python train.py --encoder_stem="deep" --decoder_layers=12 --decoder_parallel_block=false --residual_init="none" --optimizer="adamw" --warmup_steps=560
Rows from block 4 of the image encoder, named by matrix and row number. Rows with one number belong to one channel. Each number is 200 + 20 x the weight over its row's rms, rounded and kept within 0 to 999. All counts start at 0. After the name is the row's rms in percent of the matrix's.
# convs0: first 3x3 conv, stride 2 (encoder.blocks.4.convs.0.weight, 96x64x3x3), inputs 16-31, a 3x3 kernel for each
# convs1: second 3x3 conv (encoder.blocks.4.convs.1.weight, 96x96x3x3, transposed), outputs 16-31, a 3x3 kernel for each
convs0.60,098,194,217,208,192,186,227,173,198,223,206,206,198,234,207,188,222,234,194,194,206,213,216,203,173,194,196,192,206,217,185,229,227,192,200,217,181,171,199,205,211,214,203,222,192,213,201,207,216,217,197,201,202,196,208,190,209,183,159,181,196,192,196,201,201,192,226,219,216,207,224,186,166,211,204,205,258,218,182,224,239,186,211,211,195,203,214,199,190,202,198,212,217,178,251,223,149,254,282,128,179,182,187,195,191,193,203,179,197,198,208,213,197,226,216,190,201,193,176,216,222,141,200,216,137,138,205,158,172,163,225,187,182,242,224,167,193,213,179,196,213,186,185,202,190
convs1.60,095,207,215,160,203,200,179,188,211,207,189,173,182,209,174,189,206,225,202,207,214,181,207,163,233,204,182,238,170,287,200,155,261,220,195,154,195,202,207,221,220,211,206,184,180,215,215,182,201,202,165,185,211,212,209,211,176,187,216,177,168,214,216,197,193,250,223,174,246,216,179,178,201,226,192,215,192,189,226,230,219,177,183,200,207,216,200,169,202,199,176,200,169,217,189,217,230,200,206,214,209,200,227,195,193,226,222,209,204,194,233,196,224,193,222,220,212,191,202,207,205,192,209,204,175,232,206,209,205,190,219,191,199,198,188,228,213,219,183,217,210,204,196,196,237
convs0.61,102,209,180,188,197,204,219,200,191,209,211,220,197,214,191,150,228,200,209,193,192,190,206,203,169,207,191,197,202,242,203,202,212,230,202,187,200,184,197,178,194,202,206,167,190,208,196,192,198,195,210,207,212,210,196,211,237,229,239,226,210,182,223,174,236,225,224,215,192,209,232,189,199,215,203,208,209,191,213,220,180,194,208,212,215,213,204,224,233,209,223,207,170,180,207,226,214,186,192,214,201,188,134,165,184,181,189,198,193,223,229,205,200,206,208,218,196,198,190,215,202,213,212,191,192,216,210,214,218,189,189,185,200,204,202,195,223,214,203,254,250,237,226,225,226
convs1.61,100,212,257,178,191,209,205,227,217,207,213,218,207,204,207,193,214,208,178,202,223,192,186,201,198,203,181,219,219,232,200,191,186,173,198,198,210,167,169,197,206,188,208,183,192,200,173,173,153,189,200,185,201,210,237,204,191,226,206,203,189,205,195,179,195,179,190,188,215,207,186,238,221,225,198,205,210,190,223,163,204,185,218,243,231,180,190,222,202,214,223,203,222,207,212,187,199,173,198,196,201,225,257,167,145,196,193,192,187,216,193,140,199,178,191,178,169,206,175,202,194,181,204,219,207,177,215,199,199,227,212,221,198,190,197,217,229,247,202,195,176,195,205,216,210
convs0.62,100,189,234,220,218,212,187,242,199,206,205,204,220,202,199,210,211,221,200,211,196,185,195,142,139,221,199,208,207,207,213,174,192,233,200,197,198,178,201,185,183,232,239,195,195,235,163,201,217,196,227,216,210,163,179,201,216,201,206,188,184,215,204,197,198,186,195,210,188,227,228,225,249,207,229,228,192,239,206,199,183,182,173,175,214,193,194,175,197,211,200,212,179,184,186,187,194,198,231,216,190,199,211,186,197,215,216,217,211,165,193,179,178,200,246,222,221,229,144,209,194,214,198,205,193,193,196,186,150,185,173,182,189,192,219,206,182,218,183,172,224,190,205,199,194
convs1.62,099,245,212,219,217,199,195,207,190,194,180,172,179,195,204,197,190,235,196,211,231,185,208,160,222,237,207,207,220,246,198,209,218,174,209,194,203,205,219,204,192,183,200,191,202,188,223,189,201,200,167,172,228,262,231,192,177,201,216,205,195,218,242,192,171,208,203,194,213,201,193,184,185,195,190,200,200,210,199,226,198,226,196,203,200,182,191,205,180,205,192,204,212,189,176,202,225,176,197,189,197,167,186,192,209,155,255,256,228,220,202,175,179,226,224,194,173,154,180,221,199,210,155,195,199,207,246,180,203,167,191,245,218,190,175,202,244,200,225,181,169,198,220,194,225
convs0.63,101,207,148,171,215,186,164,195,208,207,222,219,213,235,219,210,225,208,202,207,214,216,203,184,169,193,195,223,208,174,186,212,190,182,208,216,202,179,195,220,177,190,219,209,177,184,195,190,161,192,186,204,175,170,186,173,206,173,185,190,216,182,217,227,194,211,222,208,198,182,216,225,223,209,209,211,232,216,214,206,222,228,217,188,168,219,195,185,218,186,189,200,188,204,182,190,201,180,184,196,201,170,151,211,190,189,191,204,209,185,179,172,209,196,209,192,227,235,200,198,203,181,189,193,197,198,201,207,216,174,187,198,184,217,193,194,183,230,244,166,165,202,157,174,195
convs1.63,099,219,167,227,191,138,186,178,192,183,217,229,202,220,226,187,214,237,186,201,196,215,187,183,189,230,182,202,214,211,203,192,190,187,214,206,166,215,210,212,218,168,195,191,219,181,204,200,200,199,227,213,172,178,174,208,198,185,201,183,188,201,168,181,195,219,220,186,219,229,195,147,194,228,207,222,204,159,175,191,222,215,171,208,205,184,181,188,211,179,192,208,199,198,197,212,219,207,205,203,196,154,177,173,222,211,222,199,209,224,197,217,183,198,190,199,231,174,184,166,197,213,216,210,184,174,196,214,188,187,214,229,215,178,186,179,207,213,193,157,173,166,199,204,245
convs0.64,101,208,192,179,231,220,217,235,241,221,175,206,199,185,196,185,236,222,208,197,195,183,204,216,216,213,218,228,203,213,221,203,206,198,183,181,181,211,202,212,209,174,184,217,184,182,190,211,204,208,219,213,221,209,213,177,187,203,176,177,216,229,204,201,196,210,192,205,230,207,194,216,203,218,219,220,220,197,194,203,186,205,199,200,207,199,231,200,203,207,191,208,209,202,147,139,154,145,109,153,185,178,205,198,192,218,223,225,215,200,182,194,206,167,192,224,231,206,167,164,183,201,195,186,213,250,228,193,200,206,214,209,197,205,186,180,199,233,235,182,195,205,176,184,161
convs1.64,098,201,245,224,208,190,180,216,206,188,205,224,219,197,231,224,171,214,184,205,183,212,202,181,188,221,215,225,185,170,214,196,158,183,192,201,196,187,182,179,190,197,198,208,232,201,228,231,206,216,248,218,194,200,182,201,251,190,189,270,212,184,189,182,210,168,187,201,168,192,198,222,218,208,229,214,205,211,190,206,201,208,188,219,211,195,239,218,192,183,212,203,209,190,182,205,201,206,211,192,184,182,164,199,218,219,188,156,170,242,211,185,205,211,230,215,232,220,196,179,176,178,209,215,212,199,190,173,197,226,197,183,168,231,195,175,207,234,195,208,200,173,221,218,195
convs0.65,101,202,193,193,210,221,192,202,209,186,206,193,198,209,221,184,202,199,205,185,154,148,201,199,187,208,221,199,208,224,217,226,246,243,230,222,220,165,185,196,199,177,211,189,196,182,201,251,231,230,231,239,207,210,200,188,244,247,191,177,202,173,187,172,206,173,188,197,212,200,188,206,163,197,215,206,211,220,227,222,217,212,194,193,207,188,195,177,199,217,209,193,202,181,197,211,216,199,196,197,185,198,193,210,212,202,223,231,218,206,215,217,170,192,188,196,198,179,219,197,197,206,204,191,213,212,217,194,196,198,213,212,205,212,220,203,219,225,239,194,211,222,212,213,174
convs1.65,096,214,189,180,229,173,175,242,225,224,182,227,216,187,250,201,183,219,186,227,217,174,177,165,169,195,185,186,219,246,197,217,180,201,212,207,193,198,190,184,222,184,185,208,224,198,169,218,184,234,155,180,198,190,191,183,219,212,200,199,196,196,194,173,217,236,195,214,196,186,209,197,196,218,183,186,197,196,203,215,204,205,183,204,200,226,213,193,202,207,204,195,209,182,229,186,181,202,193,172,175,219,222,215,199,197,201,202,188,230,170,175,198,206,228,151,234,224,177,201,172,202,183,197,211,213,166,203,184,176,193,213,195,197,200,200,224,255,201,201,212,206,189,207,195
convs0.66,100,180,191,211,198,215,223,204,214,221,233,178,175,233,181,187,177,179,200,184,175,221,189,190,229,181,211,208,185,191,206,174,181,226,163,212,240,185,166,146,186,190,227,171,189,220,205,180,203,177,191,210,173,200,193,196,195,186,195,192,196,224,231,233,228,176,186,237,207,181,203,187,194,207,196,205,182,191,230,184,213,254,200,167,230,228,186,244,189,190,212,225,210,207,220,201,193,218,222,206,199,191,196,195,200,218,194,222,217,205,197,210,196,193,219,181,190,214,221,199,197,197,206,172,212,188,182,197,203,210,201,195,202,165,179,214,185,210,216,190,219,219,206,207,203
convs1.66,100,184,185,223,187,179,176,170,130,182,179,220,189,199,214,176,201,196,200,200,197,193,209,189,209,198,225,208,196,178,218,204,197,195,206,211,194,189,193,237,187,186,226,194,182,200,186,194,196,193,207,185,184,209,190,189,212,187,197,212,187,176,202,195,194,230,194,202,219,187,212,159,212,182,173,203,170,211,228,245,216,240,190,214,208,206,210,211,179,215,212,184,187,200,174,210,209,185,196,228,203,223,185,231,229,162,216,185,168,175,240,253,212,240,189,211,207,198,208,201,194,237,204,206,199,170,218,204,179,215,198,170,227,232,238,219,201,173,193,205,197,172,245,195,136
convs0.67,097,208,230,226,208,213,212,198,212,213,185,204,192,213,168,192,218,182,182,221,191,191,237,195,192,227,209,213,185,173,181,186,175,156,227,183,168,236,235,241,220,209,228,216,194,195,169,187,192,179,192,213,193,182,211,181,187,198,206,203,205,221,225,203,218,233,230,182,224,239,218,198,183,203,164,181,216,198,167,211,212,190,211,211,200,210,177,197,227,205,197,177,198,165,206,225,176,204,212,209,213,199,195,198,195,218,186,198,223,231,242,235,204,214,219,187,174,186,184,164,204,212,190,203,219,221,220,196,179,173,172,217,178,203,168,168,198,183,177,188,167,164,165,184,204
convs1.67,095,194,203,216,221,185,211,199,196,177,210,172,207,219,178,213,195,181,195,211,214,166,213,246,205,203,179,204,210,212,209,217,205,209,196,185,193,226,209,223,195,170,211,218,217,191,209,197,210,224,202,197,201,213,165,205,172,207,194,182,205,211,235,181,202,212,194,208,172,214,197,157,207,184,212,179,171,164,165,187,182,197,173,210,211,223,192,210,195,182,187,207,185,202,215,172,206,198,215,178,193,181,170,211,206,170,200,208,176,211,210,176,193,179,191,218,187,215,218,188,174,187,192,228,182,171,180,202,204,204,199,193,168,189,223,204,187,187,206,199,170,159,192,188,191
convs0.68,101,188,195,167,196,201,191,227,209,207,209,220,217,203,208,211,205,216,220,208,190,195,193,167,147,176,103,122,193,188,181,202,183,190,190,195,206,199,207,210,195,213,207,211,219,184,174,205,182,174,208,174,187,193,188,204,206,190,205,217,188,189,158,173,198,197,198,223,205,205,211,230,214,197,199,189,230,213,199,230,201,182,219,197,203,229,201,233,207,195,204,203,214,206,192,211,214,183,197,207,207,177,185,194,192,149,167,122,137,198,218,204,187,208,191,211,190,216,180,182,195,205,194,191,188,190,200,186,178,179,211,184,192,200,194,197,178,219,212,193,217,208,191,192,203
convs1.68,102,208,233,196,195,198,199,193,166,173,207,219,203,192,196,199,196,200,156,199,184,211,192,205,236,210,183,213,206,197,211,211,200,188,227,210,185,186,188,198,199,246,216,210,208,196,209,202,220,190,192,193,197,178,197,207,202,196,209,203,194,186,181,197,207,199,208,204,207,189,215,205,207,212,219,202,229,192,188,195,155,185,204,197,215,189,223,246,185,196,172,200,186,206,202,248,243,207,211,229,197,186,136,206,202,154,182,226,175,225,243,207,221,231,173,197,193,208,186,179,203,195,231,223,224,223,191,209,199,192,196,208,227,196,182,177,182,215,211,201,211,193,231,175,173
convs0.69,100,170,231,241,174,185,212,208,222,228,211,232,233,181,192,215,192,195,209,202,188,214,207,188,208,219,192,197,233,171,149,245,232,181,233,234,206,162,184,190,191,160,145,172,150,164,218,176,180,219,207,184,212,213,220,231,212,215,209,220,226,184,236,233,181,227,258,188,177,203,201,181,167,219,185,174,224,185,165,211,196,170,202,179,199,201,184,211,189,197,208,206,198,195,226,234,229,201,239,235,206,196,194,205,188,196,210,194,184,179,214,215,202,210,208,205,209,234,183,222,247,157,203,226,232,193,194,180,170,195,187,206,199,223,206,192,208,186,175,227,193,182,245,198,201
convs1.69,099,212,220,210,196,195,180,162,189,196,194,203,209,202,193,221,153,184,188,197,202,196,204,204,222,180,186,199,206,273,209,212,257,167,161,194,199,205,196,195,191,196,176,201,198,181,173,197,211,186,211,181,204,222,223,196,218,226,211,230,217,187,197,185,200,188,173,199,201,179,191,212,196,170,219,207,196,214,216,175,196,164,202,204,182,201,222,202,156,197,202,219,204,210,203,205,192,188,204,210,211,186,223,208,209,199,203,191,198,200,213,203,217,168,203,191,217,248,230,184,174,188,215,191,203,186,210,192,179,207,185,190,211,184,220,214,214,232,221,190,183,191,205,163,198
convs0.70,101,206,229,235,204,212,227,196,204,225,221,197,182,191,191,188,201,166,190,229,208,213,210,203,194,209,194,193,207,234,212,203,208,212,208,208,181,171,208,214,215,230,215,189,207,197,200,222,223,199,194,236,191,192,194,214,207,192,208,195,214,237,262,226,185,173,186,182,193,176,216,201,210,202,196,186,174,185,185,168,180,180,223,209,222,211,213,178,214,213,191,217,206,202,185,210,197,168,153,180,199,214,182,180,190,174,203,201,205,215,218,197,184,188,207,197,183,177,198,214,217,181,213,218,211,232,236,208,201,226,174,187,224,177,194,207,201,208,231,191,200,186,200,199,207
convs1.70,107,216,209,190,227,208,218,205,245,223,217,163,203,190,218,211,190,199,190,233,221,171,169,196,250,216,231,208,186,160,165,190,175,182,206,231,203,210,199,194,194,150,207,192,210,209,218,184,175,211,245,212,206,245,190,208,148,212,219,220,220,184,226,208,184,134,163,204,169,179,221,217,199,180,206,196,204,203,202,155,227,206,197,177,220,175,187,203,240,214,217,183,197,199,225,204,206,174,183,191,186,206,232,203,198,201,237,217,219,213,195,165,218,171,218,170,197,207,194,195,187,209,197,200,193,197,222,224,211,217,187,195,204,186,189,196,226,206,207,208,207,202,196,221,168
convs0.71,100,196,216,196,192,218,202,183,194,205,213,216,234,204,194,221,211,173,199,198,169,176,184,190,164,201,157,122,203,196,160,223,232,208,222,201,200,197,218,236,186,194,230,197,189,225,204,188,199,194,217,209,195,182,179,201,200,195,198,188,169,223,202,192,184,189,220,170,230,278,155,213,263,202,205,189,199,203,192,206,195,193,186,242,235,146,205,257,182,172,241,202,216,185,215,202,209,197,198,213,224,198,155,206,197,139,196,159,143,233,200,205,188,187,196,180,199,212,202,210,204,186,190,207,180,193,224,218,209,212,205,203,213,173,197,210,178,179,161,195,200,163,178,183,150
convs1.71,104,167,214,198,190,202,223,203,193,181,217,177,178,185,180,180,207,160,216,196,190,200,184,202,217,215,225,216,201,194,204,183,203,211,213,223,207,192,200,224,225,221,190,194,197,208,200,223,183,177,185,178,235,181,205,214,211,195,201,203,186,203,202,211,182,209,187,195,217,191,185,210,173,211,212,185,220,196,181,196,217,225,229,203,199,213,221,198,168,195,183,169,205,198,217,240,201,178,195,171,199,181,217,201,201,199,202,220,199,203,214,210,199,195,203,214,182,219,184,221,221,193,169,206,244,254,222,200,200,194,210,214,195,203,185,185,192,204,183,205,235,205,209,208,216
convs0.72,102,210,214,196,184,201,203,210,235,229,209,205,224,232,195,211,228,196,197,206,189,179,194,182,160,195,181,190,213,229,219,189,208,223,205,163,169,203,217,219,224,232,218,193,186,159,153,181,221,187,187,213,188,130,188,193,201,191,193,207,206,187,181,200,191,201,208,198,198,210,204,207,169,174,175,193,158,186,176,215,205,212,238,251,229,223,209,204,210,203,210,215,218,207,173,190,204,209,180,181,165,160,208,177,161,194,194,127,194,193,205,217,185,201,192,193,204,221,217,226,183,211,210,188,227,221,239,177,219,205,206,221,233,185,182,219,167,161,210,163,186,204,148,202,207
convs1.72,103,221,222,188,163,181,170,197,181,174,195,196,209,207,185,146,213,214,197,211,192,174,194,213,242,202,188,247,223,191,208,200,173,177,202,220,193,191,207,209,190,175,244,196,196,209,229,174,212,195,191,177,181,195,182,204,184,203,175,199,207,209,201,184,199,201,211,205,214,190,184,184,184,176,198,185,173,179,164,199,205,174,206,212,222,196,194,213,221,195,190,204,191,171,221,177,233,172,217,215,179,179,188,219,179,177,227,231,192,208,191,143,209,203,204,207,219,207,240,199,192,216,190,196,177,167,232,194,187,181,214,233,223,166,197,187,195,237,212,205,179,190,175,250,203
convs0.73,098,193,193,198,228,195,205,237,212,194,201,203,206,197,212,210,195,201,221,179,201,161,190,198,186,175,184,190,198,189,167,224,209,220,218,244,224,204,232,211,190,207,202,199,193,201,201,197,176,193,184,197,174,201,200,188,159,178,180,161,155,159,151,149,199,199,204,228,228,199,217,207,196,207,213,232,220,203,208,184,203,198,212,220,211,180,242,206,182,231,218,184,198,220,183,183,201,176,177,207,215,191,190,174,163,194,187,163,180,221,205,193,224,198,186,222,224,202,189,169,184,193,190,172,203,197,188,210,215,183,226,204,224,235,230,218,154,205,195,161,186,214,170,154,194
convs1.73,099,197,222,208,228,152,199,209,180,198,209,218,210,206,228,207,177,207,198,195,189,209,223,176,214,206,185,190,223,174,200,228,194,202,197,199,192,200,196,188,193,174,174,189,171,183,178,204,215,190,218,244,212,193,183,212,224,218,192,219,217,209,199,210,224,221,203,213,228,197,198,144,195,220,242,205,232,229,219,216,203,193,183,180,206,195,185,204,204,198,177,196,215,196,202,237,201,190,162,181,222,204,208,200,193,184,198,204,169,212,216,190,228,238,188,216,208,205,184,220,226,181,176,217,241,211,192,196,196,211,222,222,230,185,236,206,187,190,164,229,235,169,187,213,202
convs0.74,097,218,245,201,199,234,205,214,210,224,192,213,197,215,231,240,191,262,241,229,256,246,195,202,235,188,216,221,220,193,171,221,209,185,194,190,176,172,162,176,180,175,170,182,168,157,174,188,187,198,181,179,194,177,170,220,175,181,226,200,174,205,226,221,201,222,201,233,236,219,224,258,232,184,185,173,186,186,175,177,167,157,198,203,221,209,231,210,196,200,186,171,207,201,179,202,233,207,241,209,208,206,219,204,215,201,213,213,201,185,186,189,199,215,187,174,175,202,235,235,212,215,219,197,213,205,192,218,209,203,229,201,207,210,194,198,216,202,188,222,215,175,214,205,196
convs1.74,095,220,200,209,193,181,224,201,202,209,192,172,160,167,189,168,171,197,180,195,243,230,186,228,184,217,203,194,194,226,166,213,261,186,210,212,195,183,224,195,200,210,209,185,176,202,202,178,188,167,175,197,200,188,189,217,187,193,199,163,206,171,197,192,200,166,194,208,195,178,215,218,186,188,192,173,217,169,199,198,188,188,237,244,223,212,223,215,181,203,220,193,194,207,184,219,168,215,182,220,224,155,194,208,205,237,205,193,215,223,196,207,207,213,184,189,227,187,166,212,178,228,221,234,219,203,192,189,174,192,185,183,197,175,177,188,196,185,191,174,175,232,223,203,185
convs0.75,099,197,196,188,217,203,211,196,201,192,186,184,208,173,178,218,194,192,210,190,152,148,178,193,213,204,210,221,209,209,201,209,211,206,226,226,201,207,216,208,201,215,199,195,156,155,209,223,210,193,205,213,209,212,192,208,203,176,201,203,217,192,229,215,181,230,227,195,209,251,198,227,226,213,204,221,201,214,199,220,205,207,200,208,234,209,211,237,194,213,222,227,198,202,223,201,172,217,210,182,194,160,172,181,172,188,227,206,201,184,207,207,204,203,214,196,199,196,202,168,178,177,175,212,194,204,207,213,196,196,213,195,226,207,212,235,212,214,207,221,222,220,212,186,191
convs1.75,094,203,236,221,213,212,195,233,224,198,170,176,203,181,207,196,192,187,184,205,194,180,179,123,234,191,186,185,199,187,226,209,185,228,195,208,216,200,196,221,181,168,205,208,202,164,210,186,196,204,233,201,229,225,192,191,190,202,180,170,191,197,182,198,214,277,206,220,280,209,177,196,182,175,199,210,187,232,180,221,192,203,179,179,203,177,191,229,213,214,195,183,187,193,172,206,228,206,229,202,181,213,210,192,181,197,194,205,198,214,183,158,187,202,196,185,214,192,193,209,202,206,195,212,191,199,212,209,211,194,199,223,172,228,232,197,186,177,202,191,153,160,220,203,193
convs0.76,102,235,220,202,230,188,188,190,179,160,191,187,209,178,177,177,156,153,167,197,201,194,192,202,201,210,211,189,194,177,198,193,198,196,204,195,205,154,161,173,197,196,186,229,234,202,211,234,222,171,200,173,154,151,178,191,208,184,194,156,148,188,204,204,185,218,191,177,208,164,181,183,162,192,196,198,182,202,207,205,191,178,238,221,242,208,202,219,182,204,180,211,190,199,193,190,202,185,180,215,211,219,207,204,205,178,215,218,204,189,189,193,203,187,179,207,211,183,169,185,216,178,189,210,208,219,208,183,204,220,165,168,183,187,175,193,226,213,203,241,205,209,240,199,183
convs1.76,100,179,228,201,195,188,201,221,210,185,169,187,190,169,197,196,214,187,189,206,176,187,210,169,187,208,204,213,146,180,196,214,230,206,181,184,194,204,183,195,198,176,199,198,195,175,196,186,180,223,224,165,219,206,198,176,202,194,200,202,191,203,169,173,228,189,202,216,235,203,194,212,212,232,215,191,194,206,187,211,216,196,172,205,194,170,203,202,209,226,210,203,168,196,166,217,182,233,186,178,194,227,222,207,169,200,185,200,196,218,180,215,210,200,210,187,248,215,193,196,229,178,192,167,195,174,200,189,191,193,172,201,183,201,211,164,190,177,163,226,192,189,226,247,168
convs0.77,101,169,201,208,206,207,206,226,213,193,191,188,187,217,192,184,230,206,187,208,167,199,212,191,186,201,191,166,164,163,212,167,183,200,198,204,214,179,178,207,191,194,209,234,240,195,172,209,260,198,220,215,217,207,188,206,232,208,182,223,217,158,175,227,205,197,209,227,189,188,235,215,200,212,216,223,208,211,227,185,164,190,196,204,177,224,230,195,209,190,199,217,211,212,214,214,225,193,199,194,200,178,191,170,179,180,169,180,178,229,219,228,218,221,220,209,211,208,188,194,195,211,224,217,220,195,204,170,172,179,208,186,207,196,194,197,176,171,193,222,219,247,205,221,234
convs1.77,101,201,188,149,201,191,173,192,153,182,225,235,201,218,218,196,209,204,190,200,208,202,176,190,221,190,202,166,181,218,220,211,201,196,212,222,198,195,214,204,210,210,222,200,173,212,223,191,212,214,211,216,211,231,203,193,207,202,212,225,185,192,217,187,207,222,215,205,181,203,197,205,218,175,172,218,209,181,213,200,217,241,218,247,198,198,228,199,174,224,197,194,232,222,215,261,245,200,210,174,176,208,184,195,227,205,204,218,211,221,194,251,188,219,228,181,215,180,194,186,185,208,194,178,244,237,225,222,206,206,214,149,219,227,212,219,215,198,220,230,231,223,231,180,183
convs0.78,097,208,215,232,191,181,189,207,177,167,213,219,226,195,200,258,212,193,216,216,224,233,200,212,237,219,211,194,183,170,165,183,199,168,175,196,157,204,196,207,204,199,209,213,202,205,172,193,225,179,174,185,217,205,167,222,198,171,193,220,186,213,238,239,198,225,255,192,200,228,198,183,213,198,211,208,195,197,203,206,208,192,159,202,209,195,200,202,229,205,201,202,232,239,209,198,231,187,165,186,212,194,185,220,205,197,225,199,178,188,181,207,205,204,206,196,192,175,217,210,218,191,215,238,185,181,211,189,177,201,181,206,232,192,204,218,167,219,219,198,192,185,180,193,162
convs1.78,094,220,185,197,199,192,191,201,241,197,206,180,219,194,216,191,187,212,200,181,169,193,187,193,220,195,216,205,193,190,210,234,242,198,203,222,210,198,193,195,216,257,213,204,225,219,187,212,210,224,208,194,201,192,183,205,171,204,193,207,204,224,213,177,183,196,214,213,234,175,191,197,206,162,196,183,178,192,182,175,208,213,224,192,191,233,200,206,169,191,209,203,192,211,227,212,199,192,203,178,156,192,204,218,186,221,207,217,209,192,194,228,191,194,194,186,206,207,188,194,224,209,202,190,168,180,200,216,174,216,200,166,222,199,169,164,224,188,205,215,194,205,196,233,220
convs0.79,100,196,194,196,203,222,186,191,158,168,230,242,235,221,248,225,210,221,222,212,214,224,211,200,205,178,205,189,189,186,188,210,230,218,191,225,212,196,200,217,210,191,166,178,153,152,203,213,179,200,215,214,210,201,196,195,218,216,219,226,229,223,259,248,211,219,202,212,224,236,210,216,229,199,214,192,193,199,190,199,218,217,218,206,189,223,201,170,188,212,173,169,178,173,189,201,183,188,200,216,208,201,175,201,229,208,165,195,234,208,206,208,201,225,214,215,187,197,196,196,196,199,185,221,203,221,252,209,226,225,173,188,214,181,187,205,212,197,224,172,208,228,211,215,212
convs1.79,095,210,210,214,223,154,192,195,211,195,201,233,206,206,247,189,178,211,176,206,201,188,190,226,210,210,179,181,191,166,197,197,158,171,202,190,211,201,227,194,184,238,206,206,195,210,199,196,181,186,191,208,199,193,176,208,202,161,210,209,183,187,204,184,210,165,181,187,168,179,203,184,171,190,186,187,205,185,191,161,214,197,205,215,204,204,232,203,202,163,217,151,180,217,211,232,205,196,156,174,213,132,159,196,200,208,218,211,222,244,192,230,189,200,219,196,223,191,182,215,157,210,237,204,217,229,194,198,196,187,213,180,223,205,180,219,204,230,230,182,180,214,212,228,188
convs0.80,095,196,203,189,202,211,193,199,207,200,211,176,184,202,201,193,210,163,167,209,227,216,197,205,209,211,204,215,196,231,222,189,190,257,203,201,225,200,218,199,227,201,213,189,185,151,182,186,208,199,189,209,209,195,197,212,179,164,206,227,230,209,238,233,189,200,205,209,219,226,192,199,213,202,194,200,198,196,196,205,195,186,197,217,222,206,196,216,205,196,199,211,197,193,204,213,200,218,208,207,208,190,193,193,175,182,219,199,185,230,232,216,206,177,194,199,187,156,211,199,187,213,216,206,224,229,220,206,192,186,217,221,171,201,196,191,219,228,206,222,219,205,221,217,190
convs1.80,099,205,200,190,212,199,198,214,229,199,209,200,203,201,210,257,186,191,198,226,217,191,179,177,230,188,187,210,206,222,191,194,199,213,208,182,190,191,190,240,159,99,190,208,194,179,209,192,198,223,231,188,215,194,176,183,193,194,214,206,208,186,195,170,215,172,199,172,173,210,206,189,199,198,218,186,214,201,199,227,184,191,135,152,206,106,156,221,212,228,210,206,206,208,192,198,199,208,214,197,202,224,179,247,211,209,220,221,196,209,189,206,204,189,194,218,214,210,241,214,195,197,199,190,223,170,210,203,212,191,164,247,204,188,218,186,210,172,227,220,219,200,207,211,220
convs0.81,100,191,204,225,186,204,231,210,224,235,177,183,180,200,191,170,230,197,211,178,206,190,167,206,199,166,197,211,200,208,210,153,178,198,211,200,211,190,225,242,185,199,211,169,188,181,186,209,204,175,166,157,159,155,134,202,147,207,194,172,162,197,146,178,203,178,217,206,178,191,203,162,203,203,194,196,203,176,161,223,209,179,190,191,206,218,192,225,218,221,229,214,201,188,194,206,217,233,235,219,188,221,226,162,213,203,152,186,166,209,203,242,216,208,219,202,195,203,179,166,176,193,186,205,191,200,226,181,211,213,170,225,214,172,150,162,203,224,204,200,202,164,188,221,203
convs1.81,103,224,222,183,185,189,168,220,204,198,214,219,217,186,211,176,185,185,197,209,217,204,208,215,188,205,173,212,205,220,196,192,190,190,187,171,205,220,233,197,205,217,226,192,189,210,215,211,221,198,178,214,227,167,196,191,205,196,209,220,204,218,194,211,193,216,183,178,197,181,179,185,185,219,199,190,198,201,193,239,213,195,195,211,197,155,186,215,205,212,212,175,171,204,202,194,217,192,186,220,200,233,196,246,183,209,215,216,210,203,236,210,189,226,209,186,212,211,195,155,190,207,219,210,182,157,178,185,192,198,204,216,191,184,202,181,189,223,227,223,196,219,211,205,166
convs0.82,101,187,204,217,188,195,207,212,202,229,196,181,219,201,190,196,177,183,171,198,173,183,197,191,188,251,235,237,203,185,187,209,202,199,184,193,187,198,187,187,198,205,204,180,155,183,185,173,175,184,190,222,185,190,195,217,209,205,204,200,213,183,207,202,197,198,208,208,226,217,179,203,205,209,204,204,179,187,187,163,181,184,201,161,189,206,186,201,220,237,225,197,183,158,173,152,163,154,131,132,190,190,180,169,193,185,158,163,156,214,215,228,194,205,218,210,190,222,181,203,208,170,187,196,230,228,221,208,212,230,209,237,218,271,256,263,207,181,208,200,209,184,200,181,214
convs1.82,105,201,171,216,193,214,223,210,233,251,206,176,158,214,183,190,200,199,220,215,193,149,205,224,190,219,195,194,188,141,209,193,143,208,199,219,201,207,224,231,182,183,205,216,207,199,220,216,180,171,185,175,152,194,171,207,189,203,199,185,184,194,220,195,196,128,201,214,164,218,205,222,218,203,208,187,223,192,190,200,175,174,234,246,190,215,222,189,216,183,186,202,238,208,207,220,195,187,217,203,206,194,208,185,174,192,224,207,216,187,186,207,165,189,195,197,205,194,212,204,155,218,213,191,198,211,220,189,205,181,189,194,161,201,208,205,166,202,207,178,188,173,192,180,196
convs0.83,100,199,200,206,190,200,211,204,194,207,210,184,208,222,224,188,219,199,180,192,166,170,188,189,210,202,205,216,197,207,220,197,208,243,197,238,238,207,176,177,206,157,203,224,227,226,180,194,219,200,191,211,183,180,184,209,242,216,202,197,186,153,151,140,217,205,211,201,232,204,195,201,201,193,196,207,202,204,223,203,217,216,224,208,208,230,217,211,210,217,190,201,212,232,206,196,212,206,200,205,193,191,221,204,208,227,199,220,213,195,177,177,200,188,232,204,232,241,205,208,214,205,210,189,165,161,186,203,209,198,204,202,188,218,204,209,178,165,167,180,194,226,191,196,213
convs1.83,098,195,207,209,196,185,201,224,216,211,225,289,226,240,234,233,227,190,184,188,183,221,204,157,231,219,218,207,198,192,214,205,202,178,199,227,197,199,196,192,213,189,186,189,212,195,182,192,181,191,177,190,223,209,210,201,279,201,225,273,193,208,168,199,189,157,206,186,176,206,185,251,206,196,185,215,228,238,232,231,205,215,191,213,201,187,191,209,172,203,211,224,195,211,191,217,192,184,214,196,218,208,225,200,213,166,191,202,202,211,205,212,184,211,241,187,211,202,231,219,162,191,204,216,202,201,213,215,206,205,222,196,220,179,216,200,239,217,192,227,207,214,202,235,175